{
  "model": "image classifier",
  "train_examples": 295000,
  "crop_scale_min": 1,
  "parallel_block": false,
  "layers": 14,
  "residual_init": "none",
  "orthogonalizer": "newton_schulz_5",
  "adamw_lr_other_params": 0.0024
}
Rows from block 9 of a small image classifier, named by matrix and row number. Rows with one number within an expert belong to one neuron, the router's apart. Each number is 128 + 32 x the weight over its row's rms, rounded and kept within 0 to 255. All counts start at 0. Numbers have three digits each.
Before each expert's rows are labels from the 100 images, of 14848, where the router gives the expert most weight on average: "strongest on" is what is common among them. Only what is clearly more common there than usual is listed. The data: fractals drawn by 1,000 iterated function systems, in grey. In brackets: how many of the 100, against the usual share in percent.
# router: router (model.blocks.9.mlp.router.weight, 16x128, trained with AdamW), inputs 0-63
# up: expert up (model.blocks.9.mlp.up, 16x32x128), inputs 0-63
# down: expert down (model.blocks.9.mlp.down, 16x128x32, transposed), outputs 0-63

# expert 2
strongest on: five maps (51 vs 24.1)
router.2:146153191067157154091122070165158134109102141126124151105138122168143145170131148151175137119117150073156117098135130159183098120192156142066135170083064105179077136106124073100103120105098093
up.0:089111165084100180180193189148114128133173153104126124128149126115119139142143076150150101149177092153105135145155171095106104110146136112126175167092071131074120105111123137163132143089069104
down.0:145155151106160132117101115115136125112104129090106171083154111174116091135183102150170097134174120142157099149124131132128138116134082073112160176115135136122110126103053128095192182111114153
up.1:142095069147141108069170158143144085086099083175132158140149143082139197124154114125143094084109101144114055143093127115122125100106135215117115183133129166097084182115083154142113138155117113
down.1:110075115137110143068116124152188146163137111154180132099144149152158117165107068086120089137155127130116121112133171113206102121087146112128182207129074144097097120133054126126114137153098128
up.2:144158161114062061129137133082129126174155125174129126130104093137069140152116110121177051108101171149109161179076098113125067107117129138092121106104101120099108116104149085163177130104068109
down.2:167089217147196101145065090115153120097131140104143187143080172076126094132143184146113131135107151069085113152116072132131138137174098095112137104125119082118129128157171091114140148108102097
up.3:087169122085154129083103141133161187117121110081092127140122129137115092139132145121073152122113163142083140080198165145079154092174093067132165142183108123111106094080094123115122133183139107
down.3:133182157153126126126092084091148106121127075105062148153120097089086052074136139145205125181145162076116168103121099136079113111168118127091149105165150106150105137115138144114128115224170176
up.4:105123168103105143128184157126083098058055096124087126143104114121140154128105155124141094119103091107112120166114138153156085133177128124118144120035130074109137142237188104121113084122102125
down.4:153105151143103056156154136116122124069064177106159115156132097152079145137147133105164134185122137090098121152131152126115158136124134186178107120108126126134091163204154174167128120148100038
up.5:138109162105128116094099109150128108159131155102141132138097183152143205160173141105149151153139144119092191144163167139115140074135097126169072147117102128060131125085082092147090123125094091
down.5:095172155070133116100116132169111133161143168177172112138148126122152097108063102012162104152060128103082122101109155124162107119121144153094084085155151100149128119128074150110107093148101132
up.6:145145140111150076111165130105117135106128126152145091107113125133116147144131128117103098173132110196061119129123150146188139132120108059149137070228095104051135126155170135129159129138120062
down.6:194116121077085117140133152194143123147071112117099135160158107154144095135135194175117129151122155136066175166161135133112108110079140113111174118151132143111143086111163110113143133101147090
up.7:138109118143103165149110091203169149103105128122080130186143142136088191148120130126160158117151144130049078144119153166173145132096148071096136133121072102110188094098158144066140122137114138
down.7:140143189105163097156075126092133169160138131167136111123119150091184132145124116065125103172122152091143140170118154065142100119078090112166131092132152150107175108115183128109094163080155099

# expert 14
strongest on: five maps (62 vs 24.1)
router.14:148099106093131104130121071115190151134155174093107142165162117175088110174112185142074150114167104139118161115193102107160136142120120115149186055167150168103097124160093130113129152045186185
up.0:127044139110162209047115117118141136113150156108125132137131146108179143106125131136119147155107144141184068173131126144080156082091134148113113198077126119091076141111106128125110109102138104
down.0:110122136086146163065127125178138172170066179133177096156101159101132098126048088131123099126142168141113083153098058125124168068082172112146068145141133128078119158137162165099130172133119114
up.1:135098089136092053106138130114109139122114212126140172104094134135144125136111134107128151084143108115188127098095100085132190104069088173135117127156150125162067135131155091164114177101150106
down.1:094091116080149137161088124148162131103181162113095064139063109140142096158218121121083120090108079149138142187135091130110120170152138088138100117122155103154118118108131105132210120145109173
up.2:108126083060178093101144129159122195142165105117097107144137146112088158145124180123117108166179141120098119164141160101126093133171116104160159080151143149107144093123124146147105140126109152
down.2:162089108151169101166184105162121130137093116148195135145099109069065156161139121157097120118085149093115144146149121133090128117171110100121125048101134103228170093103144163166143110226142151
up.3:129139064100134060132061116138103127103080133156092126135102127105162120118120128195134128163132135130088159105182117138113176078101070098142171079134122166126113158124152123119120146218161133
down.3:112167193105138118148112095061147188165181142102141105139088079135119128149122173157169119096163159076068143153134095137129119085090144101162149105151117115195044133120092147149125179124090145
up.4:090083134114147113145158135102152091104158105171135096149095141103101138113098095127146152137127113132099170181086143153110179099114125100162182119113217144107136117204170097124173144200143104
down.4:092115097137102118085141100113138093128150150067120136118134174092164188084176099169166132094132125142146107133182143171086137135081080132099134099139029180140129101134138095103132069140126119
up.5:069151158140111119180092109102127184110118065121132107166138185097176139159121090079166104191215124111060197120111129126158163115150069154128129102141112113144106089097105137102136127110174100
down.5:132125127139076157134198193186109091069129180171092129148158123142134142119091145148160132105136147132157144089143167126153091120125143108159180178135127127095057113139110135095122152134127162
up.6:110103127114083224176148126117121137169100177106131043136107115173132111122175162140142078061120134109113127159088126130109134118131106131182124113130173155124094124131167164155149156182085173
down.6:144123142065136115134167132142168101122119090073093129139131128141110066088091147165089138176138182145094124151094153153110133123069122148110121136069166115162113116200149085114127108162124184
up.7:120152135156086173150137136081136137089131165143159116077136163130096101149127124131187117127120158133135213146149162153069117203147149029137163085108123125155126126133128146148094127096093125
down.7:132184189160158157125090069141128077127104156136119127130117121132178137100166154130202205090122116107168137060154112149100115158169129125085168123149077133143169127065129119122127066125143131

# expert 8
strongest on: two maps (75 vs 25.7); sparse (62 vs 26.3)
router.8:159106083189138147129079138159141116137081047127139097128195117152144101101167170112072141111085109148123090094130105176139120090159148189105096165149134137139190164106159095104153102091187177
up.0:131138141181136127127101088182137146127172102108170181089140163156153116126046144111151150132157103195091148180161117099076124158163074163149143100137113177099178131150117100096123157046188100
down.0:123117093098113120061122199136142172136120115116178176133123163098097107118076139068144111154113127111154124092123084107123090104149157085083138088085140087134168167084077113146148189121146118
up.1:089115127134121088175145145075106068153167149140147123146076181145056226098116168084132050152116116138154099113089153130136107181113127189137146154122180126066171117167119118117139106108144058
down.1:121185137159121116136177169070104103136183140127152170145159121142123117102194146127076192172116139103097097115101160121100106123110120167134178125160132098138132120188137094142135126113139155
up.2:108117117219104101117103125184153118116139072110102205136120055164122100116149189140153157110127162142132144101166106145175121080119120137176150082128081148098117140064143132117165064132112128
down.2:173070203137079120125134169167119150111145110093093128187143129156056076125052118132166168178148126123161072094123130156126115132152114166149128081135099167128112101135111115109117125110150120
up.3:127116166140109076159162140133141077140138121098130110134127119084143089170128134118121135070130149174126067116156130152107178101101139094165125043084154137147161160219181112130118076195148130
down.3:155152077141120093129197173142147147154138135118099121176165098191073107171145129150128131108124143152088068200105179137138164085108129083086106118126127155118152116087188045113140102128113129
up.4:118079138107110156109143135112144075120116124102124217106124109086104161119139126147202128131121147149180095170086115112138090084149175142081079190132141138108138148196119063107116129149084122
down.4:147135158141135106161136113120079146142159201160147126141104124172140168150113155086089144179124128111131115158186108126120099080093108072111077180146184157120059094111161126089109139078107121
up.5:101121180132174149092129101112117135131141133127164118075133137173195142080098113198160089190133166048132180067132163139164099139080109111118080100143091097110109111166165146160192137068106125
down.5:109149203081126145054125100112077177143152110134164129093119187115181151121090121187133117173110152053101151087126166117116079173126093138112074142167092095123099111145177154134148136117107086
up.6:115130130111165129109118148196152178183114122101124141090089140113156102149141146145168117108111146137154128078147158108069153072147107051147080174126100108148166124020159152093085154119118112
down.6:171133079214175173204088116142142106138098110129081144106077112100150101088179105124109167102173126175117103114152089125140167172143131132163124098119145149119108128104204112127170128092141123
up.7:117122111126164192123156162086139168072079103123142086147113109074087159135156154170104138160132081084042154119145106150153137118092108100118131114099098159062148124131124180157194115120146082
down.7:068113124132117099104162078079133106149100147119089170080106125100127159157092090168119162106162208088150182174160214143102064165135088124142132192165087085144129117095144110113188134101129117

# expert 13
strongest on: dense (67 vs 9.7)
router.13:129094172113066154113112134137140165173130149099134205087150100133112185157181122102107170150112130108106144066116056116151157147104156095111118113184116086121148145058150177134168103134126101
up.0:151169127099157118049100050112123166157092199164153114139141132138183078135129145194211143145069115112092180119152063138109118182095120131183153092112105168067160161177117170144137067081142140
down.0:124101092092150168147146164151105101115222091100120087170131172111152131126209079136104086152078128126111159136112062190088089111138126136114166113097172139085152128131193168149086157144162154
up.1:110157149158128096089115112161157166143178129134072156123122138132154177134123118083194027132085118179105099113127130124126122149203104090076183116156131118123134113119165099095107147115187126
down.1:169117102159143127079109142186083119111100149095172148156132074157161139119129116150168030126136165149151112178137150078135143089167116171190173155106112113088124127109172098108082109083089156
up.2:129115141138148157117075109084131129133167136156179143108109120074088098129129143173122137067127151150149123100127109108065087077143157114118171086159139115131156167164066095129141126091195115
down.2:164166133194133129113121082103125124144107171213162122111116119113148116126173095067110122088124087093139084077104127082110145172143183109143129136163099121089090141101094118164121153149128166
up.3:159150181089138063148152093127144075114136127123106123137158112143133190137094124156104107131151108158142170164132174137119146153177117082088122129126180189054183143121202112106188114111130109
down.3:158116130143150126157132154095184113093169161138161129125136118078159126155154149185063104147137173143142170103086139140089132130106106165126193115188119169103183097138179115133123115105171142
up.4:113137110137097087040143146088092168165129078139117192081128106138146169107086124090160086166180212125123158087091139160183063142140146191132167111082124096138147106130153131110167089123111082
down.4:092154133117124166112094167108085091179170107102117180116116132074097114039102142136103180140146174101106117104109127150160150156119114166152109158138123115172162097099154141113153130159068112
up.5:138110191093050150142111124141059091146121107158125201143133129058127125171140120088102114133085122128140129152140157134138155118133122099069091063155097118156187112115170127146168069124167163
down.5:146104155137072124146165139151147114150107118133089094114077142078146116152079059146138110126176114190129075091161172111169126128145142131111190134113140104110164112131101094065161107140076148
up.6:099081103163115072098094157061123085150157123165143093122170142139146169086145075147127132099155130164179161141089108169119140102094132166115112096105177128108084076109161087102128170164074120
down.6:076103106143176145122136125094150154107136099096149074132181126142158145150132105108170153205113132115173148074103183158128135162122118106132116092134133115053106158134149105085111139105181164
up.7:112113162080137137125136123094160121143113173142164130112108115125134109119141149138174157115102117133083202121111181151142148130158103083050188083134076151112070133153134056163154141148099145
down.7:095099094134148145107092103153052137115197129100141087117126129133085045123123161077155133117156151111167126190139161159116135180136117093121138140092168115111133107144112181140180117150203150

# expert 3
strongest on: two maps (100 vs 25.7); sparse (100 vs 26.3)
router.3:130143176129172107162092155141115167117166113093120179088071111058073149107137105105121133163123161205098151153103112112121164091099127077121153122105160114073153139118072136145132149184137117
up.0:106085081140152149137155126105170053174181081146121140114150129147165178101113079149138136144105064097144076125185111114099175099110120195078099129187130190109151138159104150100115120088130100
down.0:108161119159148187103182133129140089114108131125118136127125127106136104097035134154129127143149146138136093100135163102090130134065150151165104117186173150069126170177195141148165145140164132
up.1:101134174142141140113148131170130156128112147171120217108127172116153142139162097127139122223069164120211163159094162122149111149084132057134102148091081133106104105129089073143150143119087109
down.1:162146163150131109087147108183109137061146131167133084146135078156117134130155120129130186137155134100148081162145135134201122102133125107137119125115088117132175126153087119115087141166124158
up.2:158100050176152072111122100132111163116156060140176161158114069125161117186133158144121179117159128157054144153145183153115128130148130110092127132160079138160146154080094125121107155102194127
down.2:152078136114141107142130143112163096103118187140160103157132110145087132139177144108103105117135132152071089115154131133146183137080148152107075091112150155134073131135159145088121129131114218
up.3:116113118106126109094113145094104122134132132150118226122096143071088143111118233124099092107118085126063111101173045121119139113152119120149184138134111155147120144105108145142107119154081184
down.3:175176175126137101115155155074126054166142117118135090081124100136146102072164148092114108119168147145076137165101073160105111108133082146153142078166119097136174113131139111122058104189061112
up.4:124138149092096203110121099151108192111163128127133173099143135145104136093160118107086184124088164154174061068112062138125108104164165089146106198159112118135141111057145131113107131104079143
down.4:183152112138129060139102091115124111143087144155191114098167092116123153148186114154182116095172104088119155142148107136135110170173143130106130099143100137145137133145110108138176101112185085
up.5:155099140196146146154096111198175135169070056159074091103123146134111107137158102081125111113085132153213112128129153113103123086147125127173143152111202199121158109097102134142136098096132119
down.5:101098143124134150120104120118160086175184195127109059207084128136113106156100130161116182114124113064134124110121074102134143146103168109143100127111154123129145138208106165096158113132143091
up.6:163090145171125098131131126185099124181169161112103152077165095142159111130125095115159101140155142146140115108104157110138120180102154057101156112168135139152112127131153130149167111137118123
down.6:169150078099119138143095082128098116127130122045132106087156121149122130132115064054172114130162093140098071106183114131116123114101156102176120140103135130212134117155090168132107116088097127
up.7:096127138127121100137173187160136115148112103157153156121133148126160141136175100089153086100123115122054162115160181145161118054107141058119139126082158106117120094081167111171108108130127104
down.7:164131175129120147238145126193138097111124075160115121193099162122139109127133075132122117153117184139095127150126113128067127140121166073154064113096166199130121128100175151123133151169175129

# expert 5
strongest on: five maps (73 vs 24.1)
router.5:156121076114101137116122117113095200145102189173101128152178113131125211137113141161125167114134135083136078119072078134148197162098136154072119107130121103072128150136190101058148134123185136
up.0:146094102164103130151090119126093153137132172088131118206137107130115088146120150145139189103191112160087162103139099134136117113112123080113203107141173082172097139127111086096102111152094169
down.0:124122115124094138115135131184099127177136114082203109135157090123056121089154105091094106114181158130169131114117123181105152163134086125111104081154122150159141111101141165163081141050150102
up.1:122144073027110146123196163125118128112093103130098105131132153132083143173080138149084026136142071129109060136125161128144077206136129160135163161101128163109134111129146170128149130074159143
down.1:154163190076122173086094126143116091150120065124154154137151181110119143149126175112126151055118133112120119113174044116150082123189113175122168109190107137097101127106116133114115104176100120
up.2:114090200138102159080120108140167142093125131124144160108138116118126181125090130112163121091147178133110125150097059107170154144142129130134166172127116102145158134114185165121148147118110085
down.2:084117073127101135071144124072096094113120097153100076125093168149119155115147080153095075151164110187123105162090144087105179162133128098127093165123161144134166102082126154149105094112145126
up.3:078180184125104092192156135079157108132124139114116094194107097100141175149137170093094080186146168125115151157119196135134098060123125145135172110071138075153123111157138095081170114148125101
down.3:140103121156185138156105134131182141147163156094138093150068090110099122142120151104153144108116176122092116154116160124096129138086134116108126088105138094189137106130080163103125119146197133
up.4:085130133153206132040082120098129138135176123120118177117179118147145147092150069181137136185152137120082154149181169169141151121122116109132137092071094158013116136094089130097141128105164091
down.4:157185163172085136180108133147137151125162182087143152150134130145141103152113138114132124130083112078095125092157113079060163128164135119056075162150126079107085122169126128094092127101138144
up.5:066086062092108131134116128137085134098097134157140194074126187116146149153113142148156149116119109153146119159127211145122141120140105141121133060067152173146188137124130076132149099115109096
down.5:085136056099089137177165092154133216141129158154172133157154126114155087164090205128152108148097107154157144081165142135069104165171094151119124069134122179163149148093131068131127118170087158
up.6:168130102159136077130146139087134106185163074143123178077157107086158150108137146127159128112109122144089141131112067145086091078136166175064133071149209079120170165110120169124165121164178050
down.6:141102122136166162086192148143142159139138145145150110068097124074151188082144056169172156148115103139152118146133101139090101108091188120114063168155119083151126162144132130123150194147121165
up.7:133076005159128104091161168135083156095109113130109139157167170053166166095105089122151147127125094162134133143114101131090148167073120152138111113156163138162192163121136174113123138138117114
down.7:136134109083143094133148133145107169080119117156114154142102101182142153135128144135139191182194092149131088139158088075120125122182115180202082098126128167090089118115126140128127105116143178

# expert 0
strongest on: sparse (100 vs 26.3); two maps (92 vs 25.7)
router.0:103142118100149070169155155162093086104172130098133100157118219108136075129105108068091076134083126168123129179157175105092129132116075143131164149116190060163098107104171141168066152172108111
up.0:117138177110128112175137158063142140119081156109145069091117087168089174158146131155180046090169152133145134114085121114173123186136148096096186121131101118154090106185174106103118085153136103
down.0:203146135150164146116108081115145150143077159115102136132187162136130081110070115168108176133137102125144084185155144122135200111158122028114101196139136140117183177136124073144097186084107150
up.1:145127173189148108200149125088086101099167100149141154150166124071112110126142097080123080138115146148065195141155131146090172167120136099123148110094146066155154150196112150141130143143183068
down.1:108093142122115143119137113167082100083134225124130116124139111147095098151096150147152074104143163115123122150073072152148153159157145194062138196072111133138116127104142076094182115163155178
up.2:124095091114052081139121145169092166127183174090132111152129070067136129117130160103165148134160123171083205122110162110119134148122099057161175114151142152131139101100116120125170154129176112
down.2:129104125173132123167097124174124091127150115169161142131130126160138117148121141116147084139059114119130188183131148165122099157127125148095117173159120163133141121102103118082160146092115139
up.3:121093069145057128129100112124080083156117134129075160135127132161168100130133119136190109082131143150186092103121144116090089085154138102143091087169162142200153123147155165077125137114155135
down.3:183094138175107103104125110111129146200145163105091104160088120111203129105138118084097155137157180123166098134113124091111151113011064100138104159154142099172126105074150109136127130165133089
up.4:092119149129123108162130109114165104175138118128162167104080163139115105136138129064132021160153157102176168173112191113082150116136110149166150136094108125079158105106211117130103130168096061
down.4:156128144132126126113111187188128147191165159112158146075136112116049108092097149148123121148135163102107100093093092105171172157072133105130135097154106108113137163124145117180133134149214132
up.5:140104104149123124120118126158129119104125106110118087133150179092091157140081207135143057055147087131100113139140100124129159167142144138169179166122162090135167117120181134105125091091089170
down.5:163091095125173162118102143134153146157164085157127168108145129174128075096106128157141155169055130136095145088111097140121062176060080155133141136147109121109091140135167084090145131160120155
up.6:131132119109101140147101132137133127204120162153142172084118093166202145155076080152067112124154119124186063096143127169128075147136148113110090092121138111123169109167122073085177099059131132
down.6:159156130119158102120169115064169151100077088141110180115121091095139240104145145067101118098130168127160112111124076170130147149179178108100090138140153114161079148127057160106132123133126141
up.7:165132110186131110083102110123071123121090165116113129144121148115140083129100137109111142183115140116081158082113167165155163097117130157103125109132080108094108135130066175124122101123134137
down.7:066117152087099137141111160146093153125135150114136155115141169065108096151079093151107105065085144133171146057088128093092117129222162172076135168078135088168120145163098129129135126188139126

# expert 9
strongest on: sparse (67 vs 26.3)
router.9:160089123129166113109141161141184142083135151150126085124131157142090147086135143147104105073141175115128093166062176073140080149115089173118145140077158128105096100191152079127122171138182183
up.0:137162074109122126116105127124103154077121132147151147156129162114133096115095147079071094143132136143132151108104074125144113135181129141158171116159160120136190109053187137132119132085201117
down.0:120131113117075128093086082115147154133051142152126128130070119090127111142157132105118133167115133142166115095076108129152103118163169097118070129169106131106198135159188152151125190140196087
up.1:093163128162097097158074121073151118115183102197165145127181131105146162161144102130118101113163102097109162163127073129161141112079123140197139047117147119123065139132070066154138135173137116
down.1:223168144128112107163134088079103135064119165158092130150122079113140161138077146159118075157174092080130136182158138107102126105089132101151135072147132096150108104150121110160106087176117148
up.2:106125059182100133133146154163146118161088152106105151122145091156116154137105125145138112144167183126101114097093113141150097038118137111160114040115137066052136142125146119093147095209054106
down.2:107115105119186110111124160117123155070181182061102163147153141121113164093113156107134128068148154149135152128119112153101197082161111117123142131144086136099064133136073113146139156137098129
up.3:140146122157108131103121129086211179123099099139087133095090122109108097078163114146208105109110136117194141070127111125100109060133120098150140142097146099158149155155167152137103119063150092
down.3:155092137118131105194153072118154108096149112176054105137086053138131136120121090153115113152113058154069224121108104159123144138176119130159124150133142125163125126072102125118171154071119126
up.4:135088130178111101146122133147112141093112088109095118114156117131168131131133118113114108176160137150108095149147110107149122075169122162131242064136159196208144093119118143105120169088137163
down.4:127135179164050121192118116137131116129091125121081148148138131119119158079163131082105122154175183133108131167161118150142165112118080166175142086137088105137103118125110100127111135163152089
up.5:126160097125164104157174106122094096147178126116155176121134177145111096095148100136101090151117110087124193143126169095109063110172125134146124138091143146137083118160073135132066180114076125
down.5:134098124137158148164065091139170141107179120089084137140159071136126088129111143174189108110115097135151122149142139128084147187099165086157103101152150098133177145113158102143150168098052068
up.6:101138134062121140112111144150059095096124206189143117108154168097098119135148151129102052153106118147104152127125129087088163139140091106109096142122137102108123122121192164165135150149140115
down.6:124122168120137077129127149150055086156108133133148117136141178186151121136137092140121105132152109119141212135138062141156090127076154067199093104159108133231113121133076130158103092078102120
up.7:115217164137087135063136125117147107175141126115130211054176156127099113126090113078132106107092180152099109170131146139135095201167124158153134083111119101100132117024089115115162138139123128
down.7:061149126113141143072151133132110161113175146140189178156137130121168098139077168088147089155118174166103073147124137098120114137114083091123115113079102137113114114115174108119150103176125112

# expert 15
strongest on: two maps (57 vs 25.7)
router.15:149092119133091119158135153085183070142079078135111104131113138111112099158187208122119137070120124138182117125162135079117118040150169085162162166151178162167119127179119170133095109082083098
up.0:072104121111099193113160108105130175128148135124146112113147128169145130118087128138080173169171148101162079092157178164140084107151137142188108139097126137094125148138126137140124118035073141
down.0:135209179096194160132124159077121158198188134125097124187084134160101136105136143076153079188111132085087076185095092159136102103109156136157105172188108095164114126150107172118092144119119155
up.1:122099149112065157115080155106133155107079104156124198123110179077075176153143168086121089121163156161145116156070106105137109110098150132137132072111102115112204101101186124089151086140106102
down.1:154154134123123104142123155123099149109134113127079178087153140054060146158169138115102166118131151104051126164120104100157083119145099131135165106093110108087062101112173154143126153211114189
up.2:138123117173140102177101120102114073120146096126137061138147196125150102152147135100110095135087095141174159168143163158061173167099096133180159100075156144201128081097125105137086127147154161
down.2:149161154121115139127165122096128099189129126113114104148167168093116087106172104083117137135076100102173178093142114146090088165099124135147192098174167129128068131053143146129107136149137113
up.3:109132164135115176089108127158140109110095135128142127129135144122111122130189098109084166155096084153091115108177158071142147158175145029198192158150112129180148131108092148166134177076097202
down.3:089115103115203159115069175148148151130192115143161085109113134117166138173178132072071151194127086152104114083113185071124130141096140104134146121082137148110157140082101108142170143091116100
up.4:126133143129085099122136131110109166135116138152080199110116163125162113107214185150203130117094141139168120075118129102150125093123128065105109100096145134181095117139141146124131116108111037
down.4:112125138127098122095122180159069141150139078160111165126128175092145106115155106153148094114122075135063139129129081138145136175101130151060112101122133146093093134127068136131093143190128116
up.5:173135135146115149096133145172151205083137112129132130104120076150126151136132081145097153122197152129069133109122125135139120122113121129167156094152083177144146109170133116117194146082181044
down.5:107137118136091080138104107107135192167156155116134135187130106141055157131156099124139114188114159160135201160181160123139121044115117133161081126116129144163144129132076156102093121134116171
up.6:087161120121139089095122165084131144101136124168157079123090181117107134156139180105155123133175132148132121145117128103130110093133113171189161068111171134067126105167115108125075159085081108
down.6:097094131144132143063101127218126080103181159102128119167108154145128122124149113077145159126160121134132151124114095134163151142082135138106119166077126102155148094131138170164103196113135080
up.7:088130117125154097138129125047108104123162165152117162168095202095124169077141174159188090155152159111169118111147147095073138110157079097116126133063147106153124130211098142157069138130161106
down.7:103085099045142186128130120128127142083083165160169060162122143122141097076099095161114082195106132104158141073138082158143179103093165115101106114112156103112147096181161193176126118125156135

# expert 7
strongest on: three maps (64 vs 25.3)
router.7:092105145084131169070108145048113205135079103168081147098108118088125151141092181127076169118113077109173114063062127166139093098146130119122081167073093143054152141169118124118161087136150118
up.0:211107071166121082119149114110125149119103087074150111112145080122125157145145208106101134088186102099139111156064098129113076074139142140189114127180109120108130121100143174140110118141097131
down.0:095144121198167141164082119147166083146191128086128162112097102126114136125158157154110096109171080125105108113147078090136138133104130127153099129161142123138067154105148170100146161096105101
up.1:095166123113068109096105152155121177131103127153139099115137121110094143123139100090134141117108085184078052085052140158160141099130137138040160174120111137118152125136166132110135098146214153
down.1:134181134127092125157079142141134091141136160134119113066150075127148117114184133171133150170186133099103108141174110134186143117172104113157130155124094169126126057129099124066147103190146090
up.2:084149157105166154086151122106099160118104136161121222160128155084136158117109115116129158162160144092100124147152107127072164169154134134104121127100105106190124134137081201121121123154152047
down.2:061137131027154147135204129066135136144106173131137093160136077133185109113149160105107045181136126150148144125118079095164134133104090134142184116121100098109128110123160098128151134136091131
up.3:130112139079168175071168149101146135094139145120145137134152127144189091082135099144172146137099165184121133157130196131087190170103169073061138182113092086136125180139134094136137151128140144
down.3:130154159104171167180140114108169118154123132181137123155107130090109074131173155120125144111163133082110095119131160119082156150125147110078122123173122106151103168147170068099217154163162165
up.4:135146163140088097160111154099150143124175130085149136150182119190122134143094155081083131048188106134163070080129069152144078116133144173129159069099151120104122128178146112085140110113127048
down.4:125142210150122165146120110152096130162186148083163124074144165155107072172153126125136147138126117109189069101158086084145093099106161139082148173057051144143117129128148111137128142156125105
up.5:084089100143104187115131121189149096149161115134086129148145132103108171103135148143174128088136151111140127146047094151106158101089154142114153184118137133122067129097120089126101123154081133
down.5:198119100162195155127159116124077104078131143119214107108162128126078116088126154168153098120188161128102157167142121149117135172147104116137095160134149095118089080167181134139106170151099122
up.6:136128078128145046089145135156139138105090157121149113164155154149159128115165109111137144136096175168135092114173149139095100095095114177121082054177138076121134132183076051108091153166126184
down.6:129233097097150088074082136134117163074121145127088084117071105158142158162121140109138146164143160104140147128139125110125131122163136153115120139095160101097148124141135122155164152205102123
up.7:062175168118150165104102125149155101115147073108154044133145163159191094092120080103140085150142093142093149160150157149108108136200151162131128156105200140084126097118128135123082126078095106
down.7:164118145122129154117131149157095119155093170132135125166157163168208145137108124084095134121122202151102108061148149146116116105114155115127113168167119108140166110143117055087134122052123148

# expert 10
strongest on: two maps (62 vs 25.7)
router.10:085163101187106106138105132112140151148112106137122192108107093111092111130121113085152065169136188141170179114076150101142132119183152138105125159146082064149083151141131157174098152177169135
up.0:165122028100120113172123097173126134123091127188088125164145163094140085139168124126130067111078100143176135164149163108086100167150143129150142167122153107171157117106188110104120112105158085
down.0:178046094092146186120150116126141120118172100127158130166133109125130105129043132190153083146139110072159090111150130118166064168151169127107149105151119131156082145112147127143174181152090131
up.1:107084081183108104155090144136123202078100133199096085133097125116149175149143131173157146074122065168107151116114126116076206093092106122155220132053154191113121138114078164141112111163157101
down.1:105137095127113123147149144142113113092127111131159093162110098111177090116123072097157156155134137135152106166141104190106161122071158131182078087075111136103095145207091154148120111139215154
up.2:126130109128168111194151173111136128124127123130130163099078141140097202113145081087111143126157123143110200122142113139124112096121108133140129110076159151124169118156072169190122145115130076
down.2:139137121171131076129144120103152154153113099146103155092096206102133159168122101130103147111147115179125180128134109108102115156146109090109109106156180108158154122138113124167078118104140053
up.3:085123147123062098097064106139109126130114136150101158153103130144190104149104095096112145186056127174134119101147111145157191122127122117109139084163110159162060142086175082131158094074151211
down.3:143144184140083127105133201168120110108152082167063173113134117091172150105127155108087150157122136118138121102113095140194117151063119125094143152116076121141080167070085075159166166125091070
up.4:139183131116156126146148128107115139134081102123136071060119104136084120127087207172094085113101141108141096111099080157138148123170114140097134073088121132108129153205179120117160122194128128
down.4:111225093143132127172113103159166149188163094067164043054136087133084079116131156132122115144116134146150124132132110169176140090163102140165107163112113166087186116170135133135127109185124143
up.5:083097121154089171095138109107132092149181146154188130059161124110143177113142126163203112139137122126108134153135167073059127156190119094092129165139169114148139144135154081173130142071128135
down.5:108101149117156132155139143172123096161126154113170145172106130169128083179108127116151165142131138126059127131136118107123082180131165172073173093098110147138189139127162112136092103098111207
up.6:147131132161172107145109105126145146171137085124098176133203124107125153126173143118130082114121131069142096125132132145081101110211127106109105115130092126185190114081179163093079163153160095
down.6:166104180113187113165153178133095082158136079119093158194140054092103163142108043164117125124131101154146110129119149123143131102171135130116109131126090164084120098082119141115061195136154136
up.7:114132185120109103160128138106178110190117109124163192130156123115151138160197071089114119129097157118174084104092110134115146093116135094063080142122122122150082090110148081116114154092084161
down.7:059089106071142068134164169182074133156131140117073160142120135117139136113207110093099132071139173117127109169136071117172127130152105099160163142104143155128124137139112097137123167167083132